config.yaml
dataset: "larger renderings of crowded toy scenes"
loss: "charbonnier"
norm: "batchnorm"
pixel_unshuffle: 2
widths: [64, 128, 256, 256]
attention: false
residual_init: "none"
optimizer: "soap"
shampoo_beta: 0.99
one_sided: true
warmup_steps: 1180
Rows from block 5, named by matrix and row number. Rows with one number belong to one channel. Each number is 128 + 24 x the weight over the matrix's rms, rounded and kept within 0 to 255. All counts start at 0.
# convs0: first 3x3 conv (model.decb.0.0.convs.0.weight, 256x512x3x3), inputs 180-191, a 3x3 kernel for each
# convs1: second 3x3 conv (model.decb.0.0.convs.1.weight, 256x256x3x3, transposed), outputs 180-191, a 3x3 kernel for each
convs0.130 [107  81 101 102 122 142 100 143 145 121 136 129 146 129 124 124 121 154 138 109  77 106 112 117 106 126  97 152 140 139 123 110 126 122 123 114 137 132 131 121 125 133 119 139 123 139 118 124 135 124 134 130 109 103 137 128 130 126 112 135 110 139 128 125 117 148 132 150 142 156 168 141 121 128 134  99 114 117 143 152 129 125 110 116 114 115 118 101 119 135 133 121 119 135 113 111 142 129 131 123 119 132 109 115 129 121 147 113]
convs0.131 [124  87 131 124 129 133 114 130 107 138 116 119 122 114 112 129 138 125 132 105  51 121 128  94 103 133  81 155 124 141 138 124 122 132 118  99 118  98 119 121 115 128 102 133 118 120 140 136 118 147 133 139 144 130 122 111 118 121 125 114 107 128 117 143 143 118 166 153 106 144 147 123 114 121 138 129 105 119 131 104 131 113 135 155 112 125 135 117 124 127 126 131 123 126 128 133 136 145 137  99 113 112 135 156 129 109 138 122]
convs0.132 [130 119 135 125  93 136 142 141 171  83 154 129 149 113 124 129 109 113  21 176 138 100 153 187  73 154 107 127 169 139 159 116 172 131 174 169 107 139 114 131  99 130 140 131 121 134 126 120 158 115 147 120 134 118  95 121 130 136  93 143 132 112  91 140 162 135 131 128 159 112 146 155 125 177 125 113 219 165 151 154 176 116 123 104 140 119 104 147 134 117 151 123 120 171 138 115 141 147 145 145 105 120 120 166 148 142 137 152]
convs0.133 [140 142 141 136 135 145 139 137 159 145 104 100 139 123 114 114 108 134 128 105 180 119 100 145 123 104 119 135 123 124 129 123 111 129 126 135 115 128 125 134 120 116 133 100 122 134 114 130 131 111 107 124 116 134 136 112 136 123 115 131 120 114 121 131 140 145 167 139 129 155 122 141 118 114 133 110 125 126 119 124 107 122 115 119 135 134 117 121 125 124 128 124 136 125 126 137 128 126 138 109 126 140 119 130 127 130 125 119]
convs0.134 [150 162 160 140 135 129 137 140 122 140 103 127 134 122 151 117 126 110 139 131 135 121 125 116 134 136 128 121 136 144 107 123 138 106 121 123 134 110 122 136 116 125 123 124 132 118 116 127 131 130 123 126 139 127 110 128 137 123 113 119 138 116 137 139 138 135 132 133 115 129 155 121 135 150 138 117 133 118 129 151 146 104 111 132  97  95 130  96  90 137 107 132 118 111 136 124 128 138 123 139 153 109 163 155 107 149 170 127]
convs0.135 [144 125 110 134 144 170 163 136 147 121 143 120 158 148 124 126 122 139 113 140  94 175 104 109 138  69 135 114 128 141 134 120 141 151 112 130 129 121 140 131 131 121 147 130 129 136 132 137 122 113 133 116 146 152 122 129 128 117 127 133 135 125 129 138 132 130 132 130 123 152 124 115 138 150 120 137 129 107 139 175 120 137 132 142 105 117 147 110 118 169 100 131 143 123 140 143  97 116  87 126 139 141 120 135 136 142 139 127]
convs0.136 [ 82 151 117 167 180 196 114 148 135 110 120 132 113 126  90 104 132 138 151  98  75 150 154 125 101 147  92 145 134 113 142 143 120 140 135 142 119 129  88 134 137 163 132 141 155 117 140 125 135 133 133 119  99 118 155 116 105 126 135 157 114 149 149  99 125 116 141 124 116  87  99 139 104 135 123 141 126 127 140 130 133 131 144 156 118 137 122 117 136 146  89 128 140 130 135  92  82 140 118  91 139  76 122 138 207  99 157 168]
convs0.137 [120 140 140 122 145 151 120 127 133 124 127 122 142 165 124 135 127 109 172 114 150 107 122 117 129 122 118 133 133 134 116 151 178 128 159 127 116 123 122 105 138 126 125 134 108 117 137 118 109 118 117 106 105 120 121 133 130 119 129 126 112 150 117 147 128 112 162 125 114 133  96 137 126 123 149 125 111 131 139 126 134 146 139 146 140 135 122 123 136 116 119 107 131 137 122 144 147 135 137 128 120 126 109 106 128 115 105 103]
convs0.138 [126 146 120 118 132 104 136 141 129 144 153 113  98 119 104 110 124 117 116 101 102 127 102 101 148 118 120 127 152 144  91 139 145  90 126 145 119 145 116 147 144 105 125 108 116 172 125 122 124 120 103  89 117 102 134 125 134 128 127 100 126 128 114 140 160 138 133 118  93 137 128 125 126 134 122 143 120 116 156 126 129 133 133 143 119 133 129 113 114 109 143 126 128 122 122 128 122 125 151 112 135  98 147 154 127 142 156 136]
convs0.139 [136 144 132 120 119 106 118 106 122 139 127 138 121  97 125 117 128 148 138 116 108 122  76  80 116  92  92 133 133 134 130 131 132 127 116 120 125 132 136 135 134 128 146 138 126 115 116 130 125 146 129 133 124 125 106 128 142 130 141 128 143 125 120 118 120 129 141 105 105 136 116 106 145 136 124 139 132 120 121 122 134 111 129 126 111 125 127 120 114 115 132 144 141 127 135 133 127 126 118 117 138 144 133 139 125 169 150 108]
convs0.140 [ 92 112 169  85 169 121 199 105 195 141  75 230 131 123 124 191 110 125 134 109 161 138  95  98 157 154 148 135 158  97 118 118 113 153 114 164  98  73 254 165 173 123 221 179 148  35 201 156 142 148 145 243 168 158 190 255 241 249 255 255 255 244 255 112 109  32   0 124 139  81 119 214 161 184 110 113 140 123 136 158 159 248 163 206 144 130  98  94  95  69 166 105 104 128 144 138 165 129 122 104 184 100 146 113 101 111 124 179]
convs0.141 [154 127 121 158 142 182 149 155 175 122 115 120 105 106 147 112 127 131 130 160 102 116 122 130 127 100 115 142 131 121 157  98 147 151 106 149 140 135 137 134 121 128 136 150 155 133 158 140 140 120 136 123 139 127 152 129 131 112 130 144 121 155 144 119 145 110 136 107 168 110 128 108 159 144 151 120 108 147 150 129 122 130 134 142 139 128 136 126 127 130 125 135 144 125 114 145 138 123 150 135 102 141 118 152 125 132 126 142]
convs0.142 [144 111 116 127 130 149 146 126 135 128 128 128 137 119 122 127 141 134  80 134 133 156 106 140 165 154 100 134 114 138 121 117 124 126 124 151 138 106 117 125 139 137 133 134 137 146 123 135 138 124 135 122 150 123 129 104 134 131 143 142 134 116 120 152 122 124 124 111 133 121 116 145 146 135 155 158 137 137  85 123 108 123 121 118 141 145 137 148 146 142 142 124 133 127 137 136 105 110 118 108 127  98 124 143 126 126 132 138]
convs0.143 [142 141 150 120 125 147 146 170 175 149 119 121 122 117 168 129 149 109 148 137 157 106  90 151 148 131 154 123 130 146 119 124 157 106 117 135 126 121 142 119 122 121 130 150 122 139 110 149 122 119 125 115 135 122 139 116 139 120 108  99 126 141 126 139 130 153 122  86 147 107 119 155 148 112 119 131 124 114 139 151 151 129 130 126 129 142 124 130 159 113 143 130 152 115 141 133 125 127 127 138 111 149 121 110 107 135 137 113]
convs0.144 [110 154 147 145 161 149 148 122 165 138 142 123 152 122 124 114 131 144  91 159 106 128 175 112 188 157  67 115 135 125 121 115 139 153 107 151 102 152 120 128 134 113 134 119 137 134 129 119 154 116 124 130 124 138 117 126 138 118 136 134 132 125 134 137 160 152 123 137 148 150 138 134 140 161 137 134 147 157 160  94 151 139 121 102 134 132 114 140 141 124 144 130 145 141 128 141 128 104 153 121 142 112 122 149 112 118 159 129]
convs0.145 [148 130 130 124 115 126 130 110 141 124 113 125 117 129 129 108 125 139 134 134 123 142 178 144 111 125 161 130 122 120 127 123 123 140 102 120 124 129 125 119 127 142 124 118 134 115 119 144 148 114 130 130 140 128 133 111 141 135 115 127 121 133 142 122 106 101 139 121 140 132 135  79 136 136 130 145 126 136 136 127 135 121 120 118 143 124 113 137 134 122 140 126 144 126 110 127 122 131 139 103 121 149 120 124 157 114 114 166]
convs0.146 [138 134 133 130 132 132 130 118 110 127 113 121 100 141 139  96 115 111 116 124 135 135 122 132 117  97 130 130 135 134 133 130 133 132 121 123 137 118 123 118 125 138 112 110 104 134 128 110 107 122 120 134 108 124 132 119 128 115 125 121 100  98 116 132 131 138 134 116 113 111  95 129 115 134 131 127 126 122 150 127 122 139 138 134 132 127 129 130 125 113 133 128 124 134 128 120 122 125 138 126 122 120 123 112 130 124 121 137]
convs0.147 [136 112 133 136 121 145 140 127 120 143 141 142 113 111 129 138 133 149 133 131 122 126 111  98 145 144 120 153 132 163 144 118 149 150 128 143 120 105 135 100  98 119 133 127 127 110 129 147 133 136 105 142 126 141 119 123 155 102 109 125 143 142 123 180 139 138 141 110 126 172 127 107 147 121 147 145 138 143 118 127 133 129 132 150 153 141 155 141 130 135 135 147 152 132 132 154 125 109 142 115 111 100 109 124 109 114 133 131]
convs0.148 [147 124 134 134 106 156 158 144 195 128 122 142 137 133 135 157 125 183 117 109 126 113 119 142 125 121 135 159 135 159 147 121 153 172 142 177 126 137 161 131 128 162 162 155 185 142 135 149 112 110 118 132 121 152 140 141 154 137 137 163 171 170 187 140 116 136 123 119 147 159 155 178 116 126 124 122 145 156 137 148 163 129 133 133 130 129 139 140 135 141 115 127 131 136 123 140 136 127 155  88 114 109 107 138 135 108 133 130]
convs0.149 [123 130 137 119 122 140 127 107 139 114 143 116 113 131 137 118 126 140 138 158 128 139 132 151 110 129 111 121 117 141 122 125 138 122 111 126 111 116 128 124 129 129 134 121 123 134 146 114 123 134 121 122 108 122 117 118 115 116 135 120 121 116 128 126 119 132 122 136 135 129 128 122 117 123 125 125 112 116 135 130 124 124 123 125 124 129 131 126 123 137 134 124 137 130 123 127 115 123 138 115 119 133 121 105 129 129 116 132]
convs0.150 [116 124 145 133 126 137 126 129 145 115 131 132 127 143 147 158 118 121 135 156 124 114 168 132 123 115 114 109 114 129 127 130 135 140 124 131 110 128 141 141 135 134 142 126 135 129 112 115 121 121 123 126 126 120 136 124 145 134 116 128 138 121 112 117 126 146 121 122 131 154 151 126 135 123 123 129 118 120 134 134 141 126 115 115 117 124 122 117 130 125 123 108 136 124 112 119 133 124 121 152 151 144 127 132 140 132 129 140]
convs0.151 [136 134 116 117 119 124 134 123 155 135 152 126 106 121 118 116 117 103 107 130 132 148 118  78 104 122 131 116 114  98 133 111  97 147 121 152 118 140 117 146 132 109 127 107 142 132 139 119 106 135 140 117 133 125 130 121 126 119 141 123 129 129 148 139 118 135 136  98 111 134 102 128 141 138 138 151 124 120 138 111 116 105 119 120 111 114 118 127 135 148 121 118 119 130 132 128 136 115 123 139 136 133 154 137 136 145 109 113]
convs0.152 [111 106 123  89  93 116 118 104 120 113 131 122 132 121 125 125 117 126  70 125 115  73 118 124 116 126 110 142 145 166 136 146 148 158 150 142 115 112 130  97 109 116 124 117 126 121 118 130 127 122 117 122 136 140 112 103 128 106 123 127 126 118 124 158 131 140 153 160 129 114 127 132 124 126 139 157 137 160 143 138 154 129 112 113 130 127 116 121 119 112 163 152 145 149 142 145 121 113 124 104 120 110 154 135 116 166 153 145]
convs0.153 [137 126 152 115 115 143  84 112 124 130 145 135 116 131 136  89 113 124 142 153 113 121 135 134 116 130 123 116 134 136 118 134 147  88 106 121 147 127 130 132 128 134  84  99 127 117 133 131 122 145 133  85 117 124 124 127 146 125 128 128  82 107 120 117 156 149 139 158 114  99  91 124 118 117 144 103 118 151 100 113 113 126 133 138 133 133 127 141 129 126 128 137 135 130 130 136 114 129 131 150 131 120 126 113 118 123 109 125]
convs0.154 [135 107 137 103 112 142 147 116 146 183  93  56  89  91 115 107 114 151 142  81 151 126 162 138 126 140 139 134 125 144 109 118 188 175 144 111 202 137  63 206  55 110  61 111 140 235  86  38 106  90 113  84 135 160 151 138 173 213 200 191 188 156 158  41 143 203 130 193 157 162 147  96  91 142 152  97 129 125 152 127 111 174 130 152  96 114 119  89 107 109 117 138 111 149 115 121 115 112 129 155 160  76 148 154 114 107 133 107]
convs0.155 [124 117 140 114 134 139 104 125 138 129 101 113 118 114 101 131 133 119 146 108 114 148 150 109 126 115 128 116 113 116 129 112 105 129 124 132 119 130 123 139 132 119 127 125 133 149 133 107 148 129 105 118 132 130 130 132 136 146 126 118 126 133 137 119 121 128 158 133 132 121 167 171 124 129 130  94 111 121 135 126 132 127 124 117 128 114 113 119 117 142 139 130 137 112 108 131 137 110 126 101 134 141 128 146 155 115 134 152]
convs0.156 [125 147 109 167 179 147 134 169 131 104 113 122 113 132 115 118 121 128  41 110  89  79 148 142 112 119  87 127 131 128 127 144 129 119 127 139 105 138 110 156 150 114 139 144 129 147 117 120 113 132 137 135 128 118 139 145 130 142 147 130 132 154 121 144 109 114 115 167 160 127 172 106  91 126 103 128 126 123 113 114 118 108 111 147 100 115 134  98 101 125 130 101 128 142 142 148 100 133 107 113 154 100 158 148 130 126 165 114]
convs0.157 [111 119 130 116 121 117 149 145  69 126 137 138 129 124 109 134 136 134 134 149 111 102 132 151 191 143 127 135 130 134 112 133 125 101 150 104 125 133 134 108 128 121 137 149 112 124 125 141 120 112  99 118 140 120 124 131 120 121 136 110 136 155 115 122 129 114 134 138 128 133 139 103 143 174 160 153 156 155 144 134  99 132 129 109 124 122 111 123 128 118 126 130 126 120 132 125  97 138 126 126 132 141 119 152 148 105 154 132]
convs0.158 [165 160 143 155 192 196 154 168 200 123 142 114 128 118 115 125 149 145  90 134 152 115 130 164 123 101 107 138 134 121 140 144 128 144 147 145 124 132 115 127 138 142 117 131 144 120 134 113 117 142 126 123 125 128 135 120 134 119 142 145 136 159 148 142 125 151 123 126 117 113 125 123 131 135 141 136 151 142 130 139 148 124 122 120 131 128 126 144 135 135 134 134 118 125 137 123 107 138 111 141 128 121 134 142 146 141 163 151]
convs0.159 [182 144 122 161 133 119 151 121 104 151 135 116 149 115  96 129 124 115 111 111 166 123 122 173 123 138 158 167 142 128 142 124 118 133 123 117 189 149 112 170 129 101 132 118  97 163 120 121 142 101  93 130 122 100 157 129 142 151 119 122 149 113  88 156 143 145 148 139 126 152 116  94 153 137 116 154 151 127 138 133 115 135 146 137 138 135 127 123 130 132 134 134 118 140 139 121 140 127 131 114 134 120 144 146 126 143 148 112]
convs0.160 [127 129 130 112 124 142 108 116 141 127 110 128 117 119 117 129 134 149 129 140 155 102 125 118 155 123 118 146 133 125 144 136 135 128 121 128 113 124 131 112 124 122 117 115 120 109 142 131 130 106 108 132 124 150 122 125 126 109 122 134 111 115 124 147 144 133 127 132 126 144 134 145 115 127 127 127 117 126 133 115 129 133 123 128 121 123 129 120 117 125 121 106 114 132 127 137 130 124 129 106 116 114 129 121 112 119 128 140]
convs0.161 [127 117 132 126 131 133 124 123 123 121  86 143 126 106 130 131 100 140 119  87 124 122  79 125 128 138 193 135 130 132 127 138 150 130 142 123 128 106 119 128 105 136 121 115 137 113 109 150 134 120 132 115 121 122 113 121 148 126 116 149 131 117 134 138 122 127 147 138 136 123 141 143  97 136 131 120 134 117 124 120 131 153 139 135 129 136 129 121 115 111 127 117 138 122 128 128 122 132 131  98 116 116 122 137 130 119 135 126]
convs1.130 [133 126 112 119 126 158 135 108  86 141  96 117 159  79 126 106 104 134 154 102 155 123 150 117 159 165 123 107 121 130 118 161 183 148 200 135 119 139 140 137 117 152 143 132 136  99 143 140 136 116 128 122 129 125 160 131 147 129 106 136 123 177 151 130 120 122 138 123 120 120 149 107  97 155 106 143 137 158 115  99 127 134 127 107 101 136 125 117  80 122  96 123 117 114 125 131 107 134 154 155 120 132 143 134 139 120 135 119]
convs1.131 [132 160 110 120  48 133 110 120 132 145 153 172 140 126 115 151 150 144 138 100 105 119 115 123  92 160 141  68 123 119 128 144 107 102 134 108 124 113  95 127 109 185 164  87 138 129 143 133 117 128 139 126 104 111  99 115 164 125 126 146 113 170 128 101 132 162 108 101 153 105 134 140 127 134 148 132 123 185 131 137 111 118 159  91 176 158 112 205 136 129 131 139 104 153 110 120 110 114 153 112 113 128 115 161 139 127  81 150]
convs1.132 [126 124 139  97 161  86 165 181 159 142 129 136 133 201  76 124 148 104 105 101 140 145  83  83 135 123 179 133 167 142  95 100 126 121 118 141  94  97 136  93 137 101 145 165 113 117 126 127 105 120 128 139 130 161 176 133 133 115 118 134 172 119 124 137 162 160 144 175 133 153 151 126 154  89 149 117  50 138 145  83 134 111 138 146 164 198  84 130 114 110 118 123 114 117 155 139 116 137 118 111 172 124 135 110 149 100 117 121]
convs1.133 [149 111 104 118 117 125 130 187 135 115  98 129 140 126 134 156 158 128  93 105 138 128 158 143 131  96 119  87 133 137 119 116 140 145  98 119 182 168 145 100 118 151  80  86 133 141 127  89 162 105 114  89 108 129 123 102 119 129 110 133 150 172 126 161 127 130  99 124 123 134 122 154  95  94 126  89 166 123 113 166 137 137 134  87 151 151 147 130 148 129 151 137 120 130 129 138 130 120 123 122 146 151 143 158 150 158 101 145]
convs1.134 [146 114 148 125 119 159 130 128 152 126 137 126 152 118 138 120 161 132  59  89 106 104 134 110 111 108 134 110  85 105  96 103  97  99 131 110  85 142 134 116 128 133 144  74 103  98 109  90 120 132  98 129 155 116 168 127 102 147  70 110 143 159 112 109  93 102  97  90 160 136  85 138 112 122 147 118 128 125 138 119 130 136 156 119 140 157 160 137  94 129 131  80  91 135 126 101 135  83  89 120 126  58 148 123  94 136 104 138]
convs1.135 [ 97 130 123 116 180 158 140 125 117 165 110 178 191 133 138 109 171 145  94  97 132 121 101 101 161 125  95 154 160 135 155 177 146  73 102  71 102 112 162 142  94 107 102 136 116 136 117 146 126 108 111 146 157 101 114 108 112 130 129  75 145 129  84 164 137 152 118  89  88 129 141 118 145 125 134 118 147 134 118  91 157 133 156 101 167 157 107 126  78 143 143 117 145 135 140 128 126 138 162 125 106 109  94 109 155 128 103  85]
convs1.136 [104 166  73 125 180 111 118 126 107 146 157 114 168 136 129 138 132 131 100 139 124 121 143 120 121  84 123  85 130  68 118 159 104 119 169 109  93 121 134  79 143 148  86 104 178 102 106  73 128 143 160 147 136  93 117 170 126  76 121 152 129 145 106  89  87 130 134  87 152  72 106 115 138 131 128 109 118 129 124 128 156 104 140 100 125 157  79 125 146 163 123 142 133 113 144 142  98 113  91 136 105 144 127 146 117 112 129 128]
convs1.137 [139 109  89 123  85 135 157 115 141 146 132 114 114 100 149 109  90 106  76 134 116 161 137 165 120  94 152 119 183 139 149 131 180  85 181 119 138 142 129 170 133 147  64  91 215 161 126 153 124 118 138 122 125 132  99 106 126 130 140 126  99 156 106 111 178 127 137 140 149 102 100 165 135 167 133 132 149 142 163 148 187 138 106 187 111 141 134  78  65 108 120 147 126 152 134 144 159 112 162 111 132 118 181 129 145 186 139  91]
convs1.138 [159 194 140 141 136 154 160 119 125 143 114 145 120  93 153  93  87 127 112  95 103 111 163  82 138 125 109 128 139 147  98 146 113 174 158 118 126 107 116 124 129 116 162 169 116 104 163 142 111 155 130 110 112  56 121 122 119  84 151 182  86 108 170 125 102  89 119 143 129 112 151 130 106 141 132 133 148 100 190 123 137 148 126 159 131 114 137 142 117 155 119  88 114 124  82 139 129 142  84 128  99  90 133 139 133  96 144 112]
convs1.139 [143 130 136 145 151 135 125 117 132  83 133 130  91 121 147 120 108 108 127 122 111 104 128 138 126 116 109 110 136  75 124 162 206 151 200 152 122 103  82 123 181 120 110 145 123 117 132 106 137  99 145 112 118 114 150 138 140 146 117 113 115 121 140 127 117 124 174 152 147  68 138  89 126 140 104 112 137 147 133 143 101 115 120 162 122 140 152 131 119 104 111 160 110 161 120 147 151 137 115 137 102 134 154 143 150 149 102 139]
convs1.140 [127 146 132 151 113 134 119 136 149 128 134 135 170 107  99  98 152 134 110 118 125 146  98 121 112 141 119 147 142 161 197  97 129  97 162 103 118 136 121 136 117 123 109 135  99 111 130 155 115 117 143 143 141 115 118 145 135 131 125 133 123 134 140 121 143 136 164  91 109 110 150 117 140 101 112 120 133 124  96 137 127 122 133 140 124 126 125 130 130 116 136 127 108 118 155 119 143 127 113 129 123 122 129 142 139 140  93 116]
convs1.141 [124 137 183 130 144 125 117 118 122 144 114 106 105 171 100  72 147  99 138 127 131  81  97 129 173 135 132 102  84 138 119 214 105 113 179 138 199 159 106 160 122 173 128 149 160 114 130 147 148 121 131 111 139 139 115  91 149 135 109  99 131 120 132  64  88  86 105 142 114 174 146 113 115  95 121 133 142 113 123 145 116 123 133 123 181 153 168 145 172  80 108 178 129 107 140 134 134 149 177 135 114 132 135 143 136 106 132 120]
convs1.142 [148 130 148 121 107 139 123 132 101 112 144 164 144 145 178 156 114  92  92  85 153 157 182 127 131 133 110 123 100 113 143 124 191 156 170 141 135 143 162 143 145 163 136 130 101 165 139 102 105  79 117 158 161 163 147 168 112 150 115 192  78 101  90 129 111 127 121 109 148 111 122 133 125 117 162 108 135  96  90 134 141 149 122 123  59 108  60 163 155 174  89 119 128 137 167 104 116 103 143  97 155  91 106 120 161  99 106 109]
convs1.143 [111 143 114 105 123  97 118 140 128 119 113 124 167 131  80 117 106  76 149 100 132 114 192 135 138 126 129 114 157 102 151 202 105 147 131 175 117  95 102 147 152 155 112 145 150  72 138 155 123 162  93 114 131 141 118 112 114 116 109 148 132 117 126 116 133  97 162 129 168 131  75 139 129 150 130 107 134 110 122 151 108 127  71 150 104  48  84 103 147  95 104 125 137 169 129 180 121 108 116 141 113 134 140 184 103 118 157 129]
convs1.144 [130 117 123 124 128 127 106  89  86 102 118 112 138  84  98 152 118 131 121 129 114 133 131 139 117 114 143 151 236 142 145 225 139 110 140  92 140 132 132 133 101 121 107  71 106 110 134 116  75 102  99 166 155 162 128 134 121 122  94 167 122 118 136 118 154 113 159 201 123 131 126 104  98 117  73 101 126 125 112 175 128 146 119 130 134 136 122 165 116 132 138  84 108 136 107 123 125 118 142 133 124 152 109  87  95 106  81 121]
convs1.145 [154  97 133 144 115 113 147 105 111 116 194 119 121 129 111 124  67 126  99 124 103 118  98 128 127 159 108 113  93 140  96 112 130 145 159 107 118 127 141 117 122 122 118 120 120 120 142 113 170 108 103 130 133 117 122 121 126 109 153 133 142 157 193 111  95 153 113 134 138 101 107 141 100 141 116 103 169 129 150 113 148 145 105 140 146 205 142 112 162 146 159 123 109 115 117 133 142 107 128 123 100 142  92 145 124 132 138 114]
convs1.146 [147 120 152  78 122 118 143 127 124 129 105 129 123 160 146 146 134 103 122  88 134 110 133 102 110 150 148 123  87  85 141 140 129 157 115 103 131 157 133 142 124 181  62  47 166 141 136 122 131 149 130 128 138 102  90 117 114 170 141 134  86 161  95 172 138 125 150 111 119 140  97 184  82  97 129 127 139 122 152 166 138 127 128 138 135 154 160 163 154 141 133 136 118 127 126 138 160 115 113 111 141 165 148 149 159 144 132 140]
convs1.147 [152 127 134 127 120 139 127 112 140 125 130 130 121 136 124 104 112 137 113  95 160 161 108 137 118 141 135  94 124 133 167  89 104  88 109 111  99 167 109 118 156 147 156 117 122 101 142 142 149  84  93 150 109 109 142 139 145 124  96 155  94 150 128 115 125 130 178 140 152 175 150 128  97 126 105  78 158 108 109 181  88 130 175 135 145 172 148  97 120 127 106 128 129 102 123 153 180 138 163 147  98 161 111 135 138 134 141 129]
convs1.148 [139 142 127 111 147 140 132 125 126 103 103  99 113 126 124 124 127 114 114 116 148 112 126 130 137 117 129 104 148 112 112 139 132 119 134 111 152 131 121 161 144 143 109 144 120 128 141 117 129 135 119 137 135 142 122 153 136 119 128  99 121 122 142 120 125 127 147 114 118 116 119 133 120 134 118 130 136 105 107 136 121 134 104 125 151 114 129 145 151  86 122 139  83 109  85 135 130 141 109 144 120 113 172 121 152 116 140 141]
convs1.149 [124 113 122  93 132 111 148 142  93 110  85 114 142 156 150 165 163 155 117 183 106  89 115 127 145 153 125 131 131 144 108 122 136 171 102  75 118 174 149 144 141 137  72 102 146 150 119 124 129 170 135 117 188 137 114 114  99 117 139 130 137 115 151 115 164 179 168 135 149 110 120 118 126 133 124  82 120 118 122 124 120 142 152 119 127 109 158 157 164 162 162 130 147 108 121 137 120 149 164 117 127 130  93 160 137  72 112 108]
convs1.150 [131 138 128 132 122 117 130  98  93 137  95 154 132 133 141 138 104 133 154 123 105 118 130 140 107 139 137 136 151 115 131  83 164  97 184 115 173 116 102 118 172 142 110 121 133  92 147 145 139 154 116 138 141 139 131 155 132 117  97 111 136 157 147 137 153 133 152 105 141  99 173 116 159 126 112  98 126 141  96 127 157 124  83 118 116 161 165 144 137  90 121 119 127 124  97 117 141 140 138 117 154 106 120 138 136 135 131 103]
convs1.151 [109 121 129 138 199 115 151 138  85 147 150 137 122 127 125 130 131  61  85 118 108 135 111 127 115  62 136 136 170 121 118  94 126 129 182  90 117  92 131  83 152 132  68 139 138 133 126 119 178 145 115 106  99 103 143 130 191 117  89 187 156 140 128 101 136 126 153 112 111 108 151 132 144 117  81 101 169 154 114  86 107 132 116 117 156 130 130 132 132 129 124 127 126 138  91 133 130  89 142 126  67 101  80 100 105  84 104 122]
convs1.152 [120 106 133 128 108 145 126 107 103 131 129 117 120 149 118 128 128 127 146 163 149 136 102 140 139  96 171 104  91 129 138 132 179 145 146 150 138 127 115 147 173 124 111 129 111 110  82 135 154 118 149 135 168 124 111 207 108 117 101 123 120 128 134 130 107 141 110 120 117 130 157 111 120  91  83 142 117 122 140 134 115 129 135 105 107 182 127 128 105 116 156 117  90 144 117 192  89 114 131 112 107 117 123 120 190 139 153 120]
convs1.153 [169 147 152 106 107 115 139 104 141 114  99 132 129 112 126 110 132 116  98 126 142 137 128 126 123 110 123  87 185 105 131 119 165 129 199 136 137 125 103 141 161 143 119 130 141 112 151 115 107 139 120 112 132 121  97 153 123 135 121 127 113 122 147 145 143 137 114 125 114  98 146 128 130 131 126 129 112 107 140 151 133 130 106 139 116 108 161 111 155 128 119 145 122 128 134 141 115 126 105 163 125  97  99 128 128 149 161 113]
convs1.154 [135 114 141 110 133  94 135 129 115 125 114 126 146 108 168 118 138 112 134 134 138 136 131 128 124 117 146 145 140 217 136 146 232 117 150 113 128 111 126 146 117 135 132 127 139 135 129 140 118 124 120 143 146 105 137 119 135 117 123 122 126 132 139 126 143 112 157 124 138 118 148 108 120 154  96 134 113 140 128 137 135 127 113 139 108 127 152 136 133 120 124 121 125 117 130  97 133 129 144 123 122 131 119 129 109 150 120 155]
convs1.155 [100 165  92 131 108 109 129 132 126 174 141 103 130 152 188 116 171 152 112 133 155 132 103 138 117 147 119 172 127 117 100 117 160  86 142 195 126 138 131 156 129 142 128  96 118 135 114 132 123 137 139 115 137 136 132  92 120 146  93 126 174 152 119  85 103 107  93  84 144 103 125 115 117 145 126  94 156 120  86 111 128 132  27 148 100 150 142 157 196 153 132 128 145 103 146 162 113  88  87  80 122 138 116 125 115 102 154 119]
convs1.156 [150 136 156 130 140  98 142 124 188 129 127 130 146 117 146 158 130 123 121 120 106 108 150 137 102 160 122  95 131  95 122 132 154 138 161 106 101 108 127 146 139 152  79 135 109 119 114  97 157 141 110 149 119  90 180 150 104 134 106 158 133 112 102 107 141  89 114 123 122 126 134 120 133 117 155 132 132 111 139 106 160 109 111 178 131 136 123 127 171 120 116 142 127 103 129 142 123  83  83 131 147 108 123 159 141 109 131 137]
convs1.157 [153 110 167 137  86 144 118 159 104  77 109 137 135 124 138 159 131 179 114 112 114 151 119 123 110 119 164 139 114 122 200 140 109 134 174 118 130 118  91  98 153 129 153 114 122 121 126 128 126 115 131 135 107  74 131 140 141 173 121 168 144 127 105 142 137  79 121 109 126 166 162 111 128 148 141 123 130 135 109 115 125 133 114 145 136 121 134 121 138 174 110 139 106 115 140 154 136 136 105 171  97 167 155  75 177 106 126 137]
convs1.158 [121 106 132 123 158 118 108 110 135 142 106 167 101 114 121 113 173 128  95 107 140 132 138 116 158 141 144  86 140 120 116 165 106  87 169 152 138 167 131 149 138 135  78 102 133 106  93 139 143 128 155 107 140 155 122 129 135 147  85 119 144 140 137 103  99 127 147 148 110  84 132  63 105 110 115 102 164 117  93 137 141 111 109 173 142 126 120 160 142 117 109 118  92 108 165 132 128 146 136 108 148 166 130 144 142 117 162 135]
convs1.159 [130 134 155 133 156 129 164 121 128 154 148 123 111 137 104 138 120 114 153 129 119 103 117 101 154 141 120 132 151 135 119 111 176 140 144 150 108 142 119 126 154 142 137 111 123 117 110 151 143 143 120 112 128 139 160 100 179 136 141 102 107 135 132 110 143 128 154  98 141 103 142 138 149 110 132 125 125 151 106 143 143 130 129 166 103 136 132 162 137 105 114 148 136 118 111 137  97 154 116 124 138 143 132 146 129 118 116 134]
convs1.160 [111 153 129 126 157 161 131  80 125 133 144 170  93 108  83  75 104  90 104  97 123 121 116 113 119 162 105 137 121 132 161 173 157  90 151  88  96 108 117 155 172 121 134 112  81 122 114 160 116 106 125 112 175 103 160 105 121 136 137 143 127 137 141  85  64 116 108 127 134 135 165  89 129 111 129 149 151 109 102  97 100 112  76 131 119 152 140 125 166 140 160  93  92 164 143 126 130  88 113 121 135 130 135 121  87 177 107 114]
convs1.161 [136 168 133 143 153 102 123  78  94 148 126  83 139 114 127 138 109 139 100 126 136 143 115 107 173 122 144 126  81  89  95  90 163  56 119 139 156 149 171  87 147 123 170  91 117  87 112 144 173 132 180 144 166  86 143  72  86 175 136  89 112 102 130  90 103 110  93 121 148 170 109  91 144 125 122 104 128 129 150  80 163 158 169 108 157 158  99 183 153  80 153  92 102 130 132 136 134 175  87 112 123 103 157 156 164 162 146 108]